config = dict(
    encoder_arch='efficientnet',
    model="model that answers yes/no questions on an image's attributes",
    dataset='pen-drawn characters of a made-up script with 800 signs',
    train_examples=98750,
    image_size=32,
    crop_scale_min=1,
    horizontal_flip=False,
    cutout=0.25,
    questions_per_image=4,
    encoder_norm='batchnorm',
    encoder_activation='relu',
    encoder_channel_attention='se',
    encoder_padding_mode='reflect',
    encoder_depths=[1, 1, 4, 1],
    encoder_kernel_size=3,
    encoder_stem='single',
    encoder_expansion=4,
    encoder_widths=[24, 32, 48, 80],
    fusion='cross_attention',
    fusion_encoder_width=256,
    fusion_encoder_layers=6,
    fusion_encoder_norm='layernorm',
    fusion_encoder_norm_position='pre',
    fusion_encoder_activation='quick_gelu',
    fusion_encoder_mlp_ratio=4,
    fusion_encoder_head_dim=48,
    fusion_encoder_fused_qkv=True,
    fusion_encoder_bias='none',
    fusion_encoder_qk_norm=False,
    fusion_encoder_parallel_block=False,
    fusion_encoder_inner_norm=False,
    fusion_encoder_drop_path=0.1,
    fusion_encoder_positions='learned',
    fusion_encoder_cross_attention_every=2,
    init='kaiming_normal',
    residual_init='none',
    optimizer='soap',
    beta2=0.99,
    learning_rate=0.00096,
    beta1=0.9,
    shampoo_beta=0.99,
    eps=1e-08,
    precondition_frequency=16,
    max_precond_dim=1024,
    one_sided=False,
    adamw_lr_other_params=0.0013,
    max_grad_norm=1.0,
    ema_decay=0.99,
    max_steps=36800,
    batch_size=128,
    epochs=47.7,
    lr_schedule='cosine',
    final_lr_fraction=0,
    warmup_steps=3680,
    weight_decay=0.0,
    adamw_weight_decay_other_params=0.05,
)
Rows from block 3 of the fusion encoder of a small model that answers yes/no questions on an image's attributes, named by matrix and row number. Rows with one number belong to one neuron. Each number is 128 + 24 x the weight over its row's rms, rounded and kept within 0 to 255. All counts start at 0.
After each neuron's rows are labels from the 100 texts, of 14976, where the neuron reaches its highest value: "fires on" is the input token at the peak. Only what is clearly more common there than usual is listed. The data: pen-drawn characters of a made-up script with 800 signs.
# fc1: MLP up (fusion_encoder.blocks.3.mlp.fc1.weight, 1024x256), inputs 128-255
# fc2: MLP down (fusion_encoder.blocks.3.mlp.fc2.weight, 256x1024, transposed), outputs 128-255

fc1.538 [139  94 100  89 120 121 128 156 137 148 125 139 130 107  98 133 152 124 118  92 126 130 169 159 120  91 132 191 118 124 133 123 115 141 134 138 156 118 117 117 116  98 133 148 129 155 126 126 155 165 142 147  76 116 154 184 121 181 187  96 122  95 117 104  98 140 158 113 129 165 116 147 108 131 130 148 158 133 104 148 127 169 114 109 124 128 134 126 113 130 131 113 168 150 145 130 141 113 126 122 112 140 114 101 177 123 152 120 143 152 112  99 113 159 151 137 125 116 130 104 128 119  94 150 120 146 146 119]
fc2.538 [ 98 113 154 137 135 157 138 132 153 144 136 168 118 147 145 147 112 110 170 118 102 127 133 101 126 150 124 143 149 134 172 106 121 130 132 172 164 118 204 150  87 137 120  99 143 124 128 121  82 133 121 119 119 141 132 149 149 169  98 151  85  97 112 144 111 108  67 115 169 142 147 109 133 122 126 105 159 145 151  70 160 129 158 137 129 112  94 130 133 158 129 133  78 164 127 113 122 144 124 133 133 112 129 109  96 153 140 142 125 127 134 164 114 113 156 142 160 138 124 157 147 199 122 122 138 153 129 132]
fires on: "three strokes"

fc1.368 [142 133 126  97 109 113 104 146 117 111 137 165 100 108 104 143 131  97  97 145 134  89 139 111 142 168 133 128 174 111 138 136 131 136 111  97 134 159  74 129  93 144 107 121 117 183 144 132 128 145 135 152 169 103 143 145 140 128 135 140 145 121 116 126 142 125 159 146 107 144 126 125 137 168 115  99 111 121 114 115 106  80 100  93 158 162 109 115 106 159  89  98 165 117 127 125 141 107 117 131 137 138 127 129 103 140 116 138 121 124 156 176 133 139 152 101 165 114 187  96 122  66 117  92 166 141 106  99]
fc2.368 [110 103 110 117 130 129 122  92 119  95 134  91 124 115 122  89 179  86  95 111 129 137 133 152 134  89 125 156 103 122 119 149  82 129 112 164 122 113  99  87 131 158 104 143  70 136 127  81 140 137 109  85  91 112 136 113 135 152  96 131 109 101 114 138  83  85 106 122 137 120 125 122 120 134 112 124 133 142  83 147 127 152 109 107 158 121 101 159 133 108 142 127 134 162 152 131 119 120  83 136 115 134 144 101 109  89 112 171 108 148  93 103 122 110 113 111 104 169 134 159 166 135 153 155 151 133 139 126]
fires on: "two strokes"

fc1.667 [138 117 204 130 154 109 122 154 125 135 144 156 130  85 129  91 120 115 113 105 147 126 126 141 135 141 138  91 135 145 134 137 127 106 130 124  81 121 123 114 137 148 174 117 148 128 155 102 148 127 128 127 124 137 128 132 140 134 149 120 127  92 103 117 121 163 140 136 137 108 125  84 120 107 116 158 122 155 102 140 146 119 119 174 102  82 139 125 120 149 113 113 158 142 133 123 100  98 151 121 204 159  61 180  84 110 151 125 139 131 100 129 113  88 131 132 116 120 114 108 147  79 132 144 134 132 143 109]
fc2.667 [125 200  97 123 123  73 136 143 128 124 102 127 152 134 100 167 103 137 113 177 110 142 126 140 108 128 117 131 150 185 136 111 134 163 144  80 143 164 146 138 112  89 121 113 126  92 111 172 143 127 115 134 124 143 115 151 136 144 144 161 123 121 124 106  89 127 149 149 150 131 148 123 134 105 181 125 170 168 142 130 159 148 152 102 131 136 124 150 116 133 110 169 139 173 106 122 171 174 140 164  97 133 147 119 145 141 120 150 121 123 112  99 161 153 107 132  90 119 135 118 122 118 118 128  97  98 123 133]
fires on: "thick pen"; "only straight strokes"

fc1.60 [128 145  90 136 123 128  90 143 142 121 106 130 105  89  78 125 125 133 109 164 129 130 125 159  87 140 136 107 117 116 112 109  98 152 131 106 115 159 155  86 134 149 103 133 159  95 135 104  97 126 122 139 134 142  99 136 114 154 163 126 145 150 106  78 130 139 122 115 137 100  78 137 111  73 127  87 121 177 147 112 132 110 104 179 142 147 172 116 132 114 161 144 145  92 123 150 110 122 161 135 164 124 107  86 148 123 139  90  88 119 137 148 119 109 107 124 138 148  90 123 115  95  84 110 130 134  88 122]
fc2.60 [119  91 108 105 138 139 141 137 141 106 144  69 148 158  99 101 145 135 123 130 122 107 109 150 118 117 140 138 148 181 122 119 178 174 148 134 143 164 147 124  97 162 170 121  97 165 124 113 154  88 109 121 145 109 103 145 118 147  96 110  90 146 148 116 154 106 129  93 116 148 132 134 132 132 134 159 134  74  95 144 103 140 136 142  92 115 130 132 123  61 141 130 145  97 106 146 126 160  85 144 110 167 124 150 159 133 132 120 143 130 149 141 128 155  97 133 124 105  97 158 147 113 183 111 104  62 129 118]
fires on: "a curved stroke"; "four strokes"

fc1.258 [138 135 115  86 123 130 132 128 151  62 124 137 113 138 116 136 103  73 130 145 120 119  81 142  98 162 111 118 143 153 154 100  92 147 197 117 135 137 139 130 129 132 157 101 138 113 156 131 167 135 156 164 162 149  89 115 129 135 130 133 150 102 108 109 101 116 167 121 120 136 135 126 142 143  99 132  77 116  77 156  75 135 192 102 116 145  91 124 159  92 122 154  92 126 128 128 168 156 105 116 121 157 137  85 145 124 188 131 159 144 124 128 100 135 128 147  82 110 157 111  72 112 125 145 103 121 128 126]
fc2.258 [113 125 111 126 111 154 114 121 125 140 105 144 153 151 122  78 139 173 105 136 132 121 129  93 100 105 117 132 115 105 133 107 163 163 123 137  96  76 113 147 125 140  97 114 131 125 148  88 134 116 133 103 130  87 129 137  97 134 138 147 168 152 119 170 129 106 137 109 130 129 111  99 156 115 147 146 149 125 156 129 122  93 149 119 104 101  87 158 123 113 134 159 140 128 119 154 142  83 176 125 108 122 117 150 152 120 120 155 126 154 145 117 155 138 137 169  97 114  84 127 130 102 124 167 125  98 132 153]
fires on: "two strokes"

fc1.273 [ 86 144 141 116 135 159 105 131 156 136 135 120 100 142 137 129 163 123 127 171  87 115 130 136 128 115 156 136 138 156 165  97 149 130 143 120 108 104  75 180 149 123 160 129  92 137  87 121 143 119 188 103 153 104 136 121 165 110 133 144 135 116  99 129 157 156 154 141 150 134 134 116 104 142 100 113 107 169 107  96 132 145 105  99 158 158 119 165 141 107 148 115 100 112 152 146 145 126 133 136 127 111 125  97 114 133 129 146 133 113 115  96 137 112 179 153 135  97 135 137 109 115 134 108 152  80 105 117]
fc2.273 [131  62 117 126 103 140 138 130 129 159 122 126 138 117 120 123 161 155 146  95 132 120 115 137 130 159  85 113 105 118 124 124 135 135 117 148 143 104 143 156 132 127 107 150 129 127 166 117 107  84 135 122 158 132 142 120 149 127 177 128 171 150 145 122  98  54 123 121 117 148  89 108 161  91 110 137 146  97 106 157 128 101 141 124 164 123 124 149 115  92 151 150 140 106 102 132 151 134 110  91  98 129 146 147 111 133 169 167 146 125 139 134 131 139 178 132 124 112 155 157 130 164 137 115 153 135 141 104]
fires on: "two strokes"

fc1.572 [127 126  58 157 104 116 104 128 160 151 170 159 107  89 123 161  94 119 153  98  95 136 111 136  86 139 144 115 111 116  90 125 159 115 128 125 132 152 143 132 132 137 139 123  77 123  92 126 105 173 152 109 107  98 127 151 158 116 142 113 168 161 145 128 169 101  98 151 122 123 124  91 146  66 144 129 143 124 130 145 146  52 118 122 109 133  82  95 138 143 117 161 155 121 141 156 119 163  85 135 172 162 171 132 110  91 108 130 101  83  79 141 115 128 162 160 133 140 140 111  78 113 128  98 117  95  82 164]
fc2.572 [113 134 131 155 130  89 154 113 122 116 121 124 139 159 133 169 172 150 173 208 128  97 144 135 200 145 116 118 150 132 134 141 145 120 149  96 119 104 104 171 126 103 134 121 136 139 135 152 153 140 127 124 137 137 145 103 132 147 120 118  91 155 118  92 127 144 147 136 191  99 170 153 120 148  98  97 120 136 147 155 149 119 136 116 132  83 154 120 126 135 155 130 117 163 131 111  99  96 181  97 115 109 113 112  82 138  84 120 115 129 169 109 162 124 140  64 128 175  92 124 155 141 165 101 139 149 168 107]
fires on: "a curved stroke"

fc1.194 [159 155 140 144 117  70 135 162 135 116  92 130 131 115 134 145 128 160 144 117 109 106  70 129  73 130 157 116 108 130 122 123 142 150  96 139 155 131 111  86 138 127 144 158  92 152  99 142  94 120 128 147 175 189  78 132 117 124 138 123 149 128 125 152 130  84 111 158 152 105 119 135 166  89 142 132 178 165 129 119 160 126 129 100 124 126 109 107 109 131 108 138 146 121 170 148 104 124 102 115 105 133 175  95 163 121 122  99 110 140 126 155 128 103 104 140 149  81 111 150 136 128 150 149 102 117 178 160]
fc2.194 [125 142 134 126 107 160 139 130 130 147 128 116 101 157 164 122 181 142 106 130 126 176 168 131 169 127 161  86  93 144 158 142 100 112 118 138 155 133 127 140 190 104 152 128 138 100 127  95 134 115 133 116  99 116 149 125 127 100 120  99 180 128 164 138 100 124 124 133 112 160 153 126 107 143  85 134 157  95  90 163 146  81 122 110 158 132 138 145 111 111  89 146 151 103 119 104 112  99 161 150 149 130 109  95 163 140 110 149 134 113 103 108 103 103 121  92 134 154 143 149 107 113 121 140 159 132 117 102]
fires on: "four strokes"; "two strokes"

fc1.764 [105 103 164 129 163 159 126  85 152 145 126 104  82 125 123 148 141 143 103 125 118 131 122 101 161 143 124 126 102 113 160 140 154 147 140 102 154  97 113 131 140 129 102 143 140 192  83 149 136 158 145 126 166 122 176 118 112 113 156 104 111 126 131 111 110 126 145 110 106  96 100 148 132 137 159 156 122 107  79 130 130 127 168 114 109 117 144 122 100 124 111 169 109 132 168 176 146  93  56 148 125 126 129 110 119 120 127 140 175 187 119 123 165 153 130 152 121 165 127 126  78 145 124 123 122 124 108 157]
fc2.764 [153 117 138 153 116 109 114 109 144 167  96 143 130 136 109 104 117 148 123 159 125 134 131 117 158 138 146 154  99 127 106 100 148 176 163 150 125 133  95 100 139 102 170 110 154 111 144 135 137 106 124 128 140 109 107 133 116 162  96 165 172 129  95 125 119 139  89 169 164 159 147 100 120 132 150 126 127 159 101 154 140 123 141 154 153 110 124 127 130 142 108 148 116 163 144 129 114 110 150  92 106 128 153 111 119 130 130 137 104 138 144 144 142 125 106 129 125 108 116  89 157  82 152 149 158 119 157  93]
fires on: "thick pen"

fc1.500 [198  81 131 127  87 151 126 131 120 130  92 166  90 126 115 150  99 121 126 142 144 142  80 132  94 121 165 108 139 132 102 121 161 112 144 138 129 121 136 138 104 124 157 105 124 122 124 136 153 123 110 128 104 137 147 108 124 125 121 155 131  97 148 108 165 165 103 107 162 127 124 183 148 147 141 157 107 130 164 105 159  99 133 133 132 120 185 146 158 179 112 146 134 179 120 189 115 128 132 121 124 141 177 192 140 130 122 114 163 140 115 106 120 112 109  78 135 115  97 142 133 117 125 105 139 127 118 162]
fc2.500 [ 67 169 115 125 158  97 114 122 140 128 140 117 167 142 109 122 136 173 100 147  93 100  97 131 117 137 136 161 107 126 104 158 141 141 168 161 104 118 160 167 109  84 100 174 175  70 117 134 157 114 132 127 107 126 102 102 138 137  83 139 137 138 104 185 116 111 110 117 126 136 164  79 138 119 114 157  83 138 117 128 128 164 122 150 137 147 124 103 126 146 147 126  98  93 151  85 159 147 159 118 152 113 125 103 125 117 135 138 136 142 150 112 139 126 131 151 158 177 131  92 141 102 119 133 118 126 113 156]
fires on: "a curved stroke"

fc1.386 [110 117 144  99 149 130  93 108 111 117 154  99 109 103 133 134 105  90  92 111 136 127 101 138 109 135 136 161 124  97 155  98 162 145 114 143 137 122  95 109 118 119 138 125  79 142 169 131 129 118 119 159 137 101 173 125 149 105 164 116 119 139  91 113 140 130 155  96 126 123 127 114 123 105 111 150 138 113  92 141 144 142 126 115  85 106 142 126  86 146 195  79 144 129 133 134 102 132 148 170 168 110  84 119 113 142 120 144 152 119 129  96 165  95 140 114 139 109 134 135 104  90 136  95 125 131 151  96]
fc2.386 [119 201 142 148 152  87  99 132 121 111 183 131 127 126 149 115 147 135 124 136 105 126 114 144 160 125  88 109 148 178 124 149  92 160 124  81 139 170 127 160 100 167  79 153 131  96 147 168 111 124 115 163 113 121 101 164 125 136 149 170 136 129 173 108 120 125 112 136 127 123 127 111 105 116 178 129 158 124 129 167 122 155 122 106 154 146 108 145 117  80 116 174 138 137 156 124 112 141 106 146 151 129 173 172 122 113 123 120 109 131 130  99 170 188 145 168 147 177 154 167 164 126 183 156 129 154 123 142]
fires on: "dark on light"

fc1.415 [133 147  98 144 127 125 112 165 111 128 192 147 107 110 109 113 112 108 144 135 103 154 106 174 137 140 129 130 146 155 121 150 138 125 174 135 118 167 134 143 153 210 132 134 165 136 141 112 166 167 116 139 124 133 122 116 103 143 107 154 166  88 125 144 140 123 148 111 112  77 121 122 148 176 163 127 115 129 174 151  99 151 115 146 127 130 132 107  95 106 115 167 161 180 108 107 130 104 118 113 141 145 116 131 109 129 121 149 144 158 152  99 139 118 120 176 150 127 115 123 169 124 160 119 172 161  97 122]
fc2.415 [116  87 103  95 131 143 153 134 169 136 116 173 188 130 160 116 122 104 117 115 150 147 105 184 133  92 132 151 148 137 133 153 118 163 104 157 124 131 163 106 138 130 122 125 129 158 131 153  94 120 171 151 148 112 158 143 172 157 157 131  88 125 115 127 107 118 115 151 158 166 133 120 154 121 117 108  93 113 127 138 122 137 115 118 123 104  80  83  94 125 118 119 121 118 139 132 160 138 168 110 117  94  92 122 186 130 134 149 110 108 124 147 106 122 141 117 153 131 125  93 136 112 114 118 153  95 136 142]
fires on: "four strokes"; "only straight strokes"

fc1.65 [103 146 127 126 119 138 169 115 143 153 137 108 126 102 136 153 159 142 113 114 105 111 101 172 127 120 120 105 127 159  83 153 134 133 165 141 179 144  85 132  89 142 140 108 143 149 155 150 115 122  76 127 103 172 143 130 105 117 145 175 131 112 141 145 175 140  94 129 151  75 119 143 155 144 133 139  78 122 111 144 149 125 121 167 150 168  97 146 140 146 103 108 136 136 138 132 120 145 112 131 129 109 135 147 101 158 117 133 140 101 130 125 157  79 114  92 178 175 154 141 122 140 161 166 133  93 102 113]
fc2.65 [161 135 100 118 142 163 134 134 145 125 111 141 121 148 108 136  95 146 139 113  95 126 134 110 111 101 117 149 149 141 135 154  95 117  84 126 126 124 142 162 141 110 144 118  98 137 101 131 180 135 149 148  69 179 104 123 127 141 132 127 145 126 148 111 141 157 137 147 165 127 161 130 181 142 120  76 133 151 168 137 160 115 158 128 112  99  85 104  95 135  82 112 131 143 125 104 137 127 107 107 147 128 144 128 129  82 122 101 134 154 103  62 119 178 130 114  97 187  84 106 131 132 144 121 174 124 146 127]
fires on: "dark on light"

fc1.382 [154 118 131  67 120 160 145 113  94 105 109 108  79 138 117 122 136  90 134  83  83 139 121 143 133 107 208 109 103 146 133 130 141 147 112 153 149 121 154 173 118 157 106 134 138 183 119 115 162 152 117 119  76 150 106 147 123 157 139  93  99 117 109 157 130 135 103 127 117 107 142 129 114 134 111 141 144 120 100 109 101 158 152 133 133 118 130 137 155 134 136 127 114 131  99 112 129 117 102 124 163 133 145 122 106 136 160 127 138 132 137 101 103 156 124 113 138 109 116 134 125 130 123 136 150 130  98  76]
fc2.382 [110 121 118 150 151 165 143 152 115 140 110 130 161 131 129 133 169 134 137 158  70 182 142 180 120 145 108  90 145 104 132 123 143 117 135 111 129 111 142 115 112 152  86 159  98 139 122 116 120 147 119 116 131 127 128 137 185  85 151 130 190 137  38  89  79 114 146 136 141 123 115 141 141 110 130 118 143  95 143 128  84 145 148 102 163 122 178 131 131 152 138 128 140  93 144 127 129 155 115 134 144 117 111 110 127 148 140  99  98 110 113 154 146 174 108 167 107 136 115 147  87 177 148 141  98 123 102 152]
fires on: "three strokes"; "four strokes"

fc1.335 [141  92 153 120 149  91 139 120 122 155 145 117 133 103 112 107 126 173 178 131 137 141  82 144 137 103 211 134  83 117 146 154 108 120  92  81 154 111 102  93 166 145 126  89 135 120 142 151 123 102 127 108 150 129  92 112 137  84 152 121 113 127 154 128 163 134 158 115 101 144 161 135 157 106  94 173  69 141 144 153 159 115 152 160 125 102  94 122 117 103  98 130 119 146 140  98 111 106 125 138  86 122 119 168 148 104 145 136 139 120 148 111 159 141  96 106 139 131 150 106 134 145 123 167 148 138 141 159]
fc2.335 [130 136 138 160 150 133 150 174 145 152 111 123 144  91 135 147 116  83 108 137 128 173 118 171 103 120  89 171 153 150 120 107  80 123  90 117 142  79  99 122 131 150  84 116 155 133 148 102 111 177 111 163 140 123 139 117 118 165 115 118 162 121  92 107 151  98 111 142 143 130 156 141 113 153 157 134 145 136 143 128  92 130 121 134 104 105 130  87 141 157 149 134 127 129 114 160 140 126 118 135 123 142 105 141 129 130 125 142 109 118 105 132 108 145  91 123 121 125 158 127 158 128 134  73 139 175 142 150]
fires on: "dark on light"; "only straight strokes"

fc1.131 [109 143 116 100 133 177 186 119 146 124 141 129 146 127 130 119 126 144 129 150 104 132 140 166 129 137 110 112 126 103  94 137 138 115 106 106 129 140  63 125 118 148 137 100 141 166  99 126 153 147 100 148 146 151 132 115 128 115 130 106 163 103 125 164 141 163 123 113 145 122 138 122 120 103  70 170 140 180  99 122 144 152 105 138 171 120 112 123 129 173 145 102 146 103 114  49  93 120 120 120 149 129 101 126 101 138 121 111 126 146  92 172 105 134 157 132 139 172  92 132 105 112 158  95 136 137 128 165]
fc2.131 [139 134 103 129 126 153 143 142 137 111 145  95 133 137 142 136 111 110 175 117 125 146 124 149 145  94 147 153 165 146  48  68  98 106 111 137 177 158 144 148 144 163 131 116  90 148 166 121 120 117  65 146 146 159 114 170 164  96 128 123 116 130  95 150 115 126 148 120 132 109 144 137 118 153  83  92 106  89 114 118 129 137 114 129 154 190 131 135 154  88 129 126 120 109 153 126 138 124 129 133 136  89 110 149 126 124 127 129 155 139 142  99  98 132 107  95 108 121 146  82 138 199 148 133 143 146  92 107]
fires on: "four strokes"

fc1.510 [ 86 113 131 128 148 129  93 137 127 139 161 113 106 128 142 104 135 105 112 102 145  90 136 150 114 133 116  98 132 146 152 117 180 106 156 136 114 189 129 152 168 101 169  98 116 109 161 119 128 127 171 122 134 138 100  99 127 159 135 131  53 128 152 112  87  93 134 147 122 141 138 123  82 109  80  98 101 137 146  91 112 147 150 131 156 122 148 112 103 143  77 166 128 164 137 152 116 125 135 124 133 132 135 156 129 132 160 106 108 103 133 140 103 142 115  97  78 100 163 172 116 145 143 136  88 129 155 149]
fc2.510 [141 134 148 174 151 125 100 125  82 122  96 146 116 130 144 156 154 160 135 124 134 179 161 102 123 173 104 146 152 115 104 173 132 174 114 133 142 103  88 136 140 108  83 163 110 113  93 159 128 168 134 157 141 156 165 106 115 131 131  94 103 167 128 139 118 119  76 166 120 107 111 125 121 113 166 121 136  97 143 132 116 157  93 132 155 118 153 127 141 112 166 154 103 180 144 161 103 106 158 127 145 161 114  65 128 217 164 159 139 140 146 133 102 124  76 129 130 127 104 147 165 128 110 136 146 117 148 119]
fires on: "two strokes"; "one stroke"

fc1.470 [147  96 115 135 107 164 123 137 130  96 124 122 115 103 139 156 121 151 126 119 135  81 130 136 120 173  84 165 141 147 150  91 122 121 101 102 164 118  79  88 102 138 145 122 128 173  81  99 105 132 118 143 115 140 160 128 110 117 129 138 145 118 160  92 122 116 150 100 120 158 136 110  84 152 121  98  88 118 128 186 143 132 126 113 144 141 155  73 131 151 152 124 118 140 141 101 127 147 141  72 124 111 128 159 105 120 122 140 121 114 148 125 115 150 129 108 130 144 114 148 153 142 113 129 111 120 131 105]
fc2.470 [148 121 122 129 133 128 104 120 137 157 174 118 129 168 145  75  98 110 123 177 139 158 125 129  99 114 147 119 107 151 102 115 133 140 141 134 134 124 181 121 113 149 148 186 140 116 134 126 143 135 156 157  98 148  70 114 128 131 177 124  90 115  99 117  81  65 125 106 120 113  92 113 168 128 135  95 139 130 130 146 150 180 139 118 127 133  89 117 138 171 119 118 154 112 112 142 120 132  94 161 127 115 152 108 159 116 111 120 143 142 114 126 105 145 138 137 147 153 149 103 132 123 113 152 165 137 138 160]
fires on: "two strokes"

fc1.552 [122 136 148 109 120  95 127 154 104 140 126 141 118 159 131 169 118 171 124 178 103 153 102 128 132  77 140 109 142 169 124 118 111 168 144 149 158 138 141  91 125 115 147 100 106 135 151 150 119  85 146 101 121 171 121 153 128 145 109 163  83 127 121 117 136 127 111 143  99 114 125 160 129 115 157 139  61 173 119  99 147 146 127  94 117  99 139 101 185 152 152 106 141 157 168 158 103  88 105 162 100 139  94 142 166 109 102 170 116 122 167 129 117  73 151 122 131 132 185 117 144 143 125 119 120 134 144 133]
fc2.552 [145 163 102 152 173 122 149 144 146 117 166 155 101 161 152  98 154 109 144 127 148 112  94 150 175 123 148 133 123 126  92 135 119 122 105 153 150 130 129 150 122 167 119 122 140 111  91 148  79 168  79 146 145 134  95 130  95 124 125  98 177 130 123 108  98 153 128 141 140 123  99 107 142 149 108 141  88 126 128 142 100 123 113 147 171 106 121 132 103 143 156 114  94  89 104 137 140 129 136 115 151 131 102 114 131 108 113 110 164 157  97 129 144 151 126 132 137 129 107  93 121 126 115  94  98 106 112 153]
fires on: "three strokes"; "thick pen"

fc1.543 [ 99 129 120 115 116 105 135 130 127 147 147 134 121  99  99 161 179  85 128 101 118 116  81 147 105 140 117 113 170 110 117 146 105 114 107 149 155 101  97 134 123 144 152 173 140  99 104 124 113 138 175 110 120 138 133 122 129 111 126 163 112 100 134 123  92  94 126 134 152  96 160 105 127 106 125 113 119 106 105 122 154  87 120 140 119 156 177 100 142  84 156 154 119 116 126  97 147 145 158 147 137 171 148 141 151 137 137 145 136 116 109 133 103 152 113 169 118 146 146  94 164 132 108 121  99  93 168 168]
fc2.543 [151 146 118 150 128 119 118 114 152 141 105  98 125 143 108 137  72 120 163 145 108  74 119  86  90 108 158  77 123 165 117 113 152 158 159 117 153  92 130 154 129 107 161 130  98 165 173 128 150  95 114 151 122 122 140 102 145 122  79 132 160 169  94 149  92 119 115 120  97 150 100 106 149 123 103 104 117 172 155 135 148 124 136 166 111  81 117 171 139 110 122 153 138 130 150 100 122 108 130 123  70 125 100 110 148 135  87 119  98 159 133 101  80 154  82 107 121 126 181 145  91 124 133 121 111 132 113 133]
fires on: "four strokes"

fc1.555 [137  97 121 153 129 136 143 115 144 141 118 141 114 131 149  82 131 133 138 141 152  90 107 126 103  88 129 130 148 124 134 209  89 101 120 106 135 108 128 118 129 120 164 103  82 136 100 149  88 161 151 158 109 147 145 140 154 150  84 132 130 116  84 141 108 135 151 156 114  96 141 145 163 164 127 145 166 137 131 135 132 130 139 119 126 142 116 139 133 151 129 189  87 105 171 113 119 124 172 134 123 153 127 129 141 144 121 118  99 160 124 126 116 130 102  96 108 127 124 137 149 159 105 126  88 171 125 119]
fc2.555 [100  87 123 156 178  98 105  96 170 140  97 174 151 111 157 137  97 118 124 155 152 151 143 103 157 122 138 125 135  99 124 142 115 139 116 119 103 122 111 126 100 122 131 175 121 136 108  80 130 141  89 144 113 104 145 163 131 104 108 129 157 116 132 126 144 142 115 156 131 122 121 177 110 105  87 108  96 120 127 151 155  64 134 118 156 142 136  75 112 131  88 124 147 138 171 133  78 113 134 123 156  89  87 125 110  86 124 137  98 122 101 111 134 177 113 111 118 132 109 152 134 128  91 134 184 136 135 162]
fires on: "a curved stroke"

fc1.240 [109 167 117 136 136  97 146 135 110 133 129 170 125 149 137 171 117 120 163 105  70  95 159 114 133  98 115 143 160 122 113 133 108 140 100  85 154 127 137 119 156 130 121  83 121 122 137 142 137 126 107 167 137  89 115 147 107 119 130 155 140 117 166 135 155 115 133 130 100 124  97 159 115 168 131  95 130 168 125 101 141 127 134 137 131 154 128 114  81 145 135 181 127 115 124 124 159  99 140 127 157 130 166 116 143 120 119 130 116 128  78 137  87 126 102  55 111 127 113 150 102 116 115 119 145 167 153 166]
fc2.240 [142 117 102 142 113 135 144 158 114 129 122  93 115 136 141 125  85 146 118 133 153 157 132  85 107  98 105 150 126  81  89 146  90  93 113 124 139 132 137 101 116 139 166 176 122 146  74 108 134  94 155 100  82 157  90 140 143 107 171  94 127 108 123 111 132 112  92 118  93 136 135 100 147 106 159  76 123  72 146 142 147 117 115 129 111 106 119 107 141 136 136 100 159 116 185 156 102  94 159 181 112  95 123 132 107 128  95 117 153 104 118 122 102 142 108 109 148 138  89 123 114 111 132 146 129  93 128 104]
fires on: "two strokes"

fc1.93 [127 141 131 127 128 174 124 131 130 114  69 104 154 138 148  90  93 123 144 144 117 167  94 123 158 108 162 164  80 148 123 108  91  98 111 103 110 129 110  62 165 136 109 140 127 126 170 149 124 141  99 182 133 124  99 101 148  81 129 147 129 126 124 152 142 140 142 160 120 109  76 111 118 133 117 140 133  97  97  74 106 175 100 166  93  96 114 131 140 147 112 106 150 153 178 119 133 109 129 102 130 115 130 102 116  88 130 174 138  96  91 160 166 107 118  93 150  94 146 148 130 101 137 148 148 141 128 136]
fc2.93 [148  95 119  94 102 147  70 167 146 154 135 149 158  84 139  66 118 151 115 100  96 102 120 156 131 113 156 121 142 137 145 135 106 139 109 126  84 119 104 126 109 150 109 116  80 110 172 120 116 133 144 107 155  93 127 130 143 101 115 122 127 149 140 130  90 130 104 113 115  87 148 103 143 163 153 141 107 138 151 162 125  82 186 128 152 171 129 132 108 108 121 185 119 117 118 141  83 141 138 122 119 121  92 104 142 120 122 128 112 129 141 146  96 131 102 134 136 164 137 130 178 113 122 102 119  92 142 112]
fires on: "a curved stroke"

fc1.573 [114 124 183 134 110 143 122 104 138 153 123 139 170 110 141 133 130 136 122 178 137 147 163 123 175 135 158 132  95 131 144 126 169 120 118 152 119 135 111 100 187 146 148 177 130  96 114 143 151 175 101 153 162 124 134 169 137 137 161 117 114 114 130 137 105 140 159 142 112 164 112 100 134 128 108 146 133 128 141 126 162 116 105 125 133 196 172 121 125 117 138 118 134 127 104 108 128 104 149 129 137 178 144 205 127 108 130  89 130 118 140 131 100 111  79  96 129 145 147  88 132 163 145  99 148 106 160 118]
fc2.573 [105 117 158 116 120 152 176 177 156  93 109 131 122 150 142 108 158 131 121 133 103 121 137 153 171 126 112 105 109  76 112 138 154 116 131 146  94 159 119 126 117 108  89  92 154 178 135 115 148 104 144 118 146 146 113  96 110  92 149 151 137 130  91 117 139  78 137 154 135 132 152  78 154 130 107 143 112 150 135 153 101 119 162 147 124 111 101 141 192 172 135 140 155 124 142 153 120 113 108 138 165 121 150 140 116 125  71 138 121  98 153 147  99 159 131 137 133  93 134 104 114 123 128 115 163 145 109 129]
fires on: "two strokes"; "only straight strokes"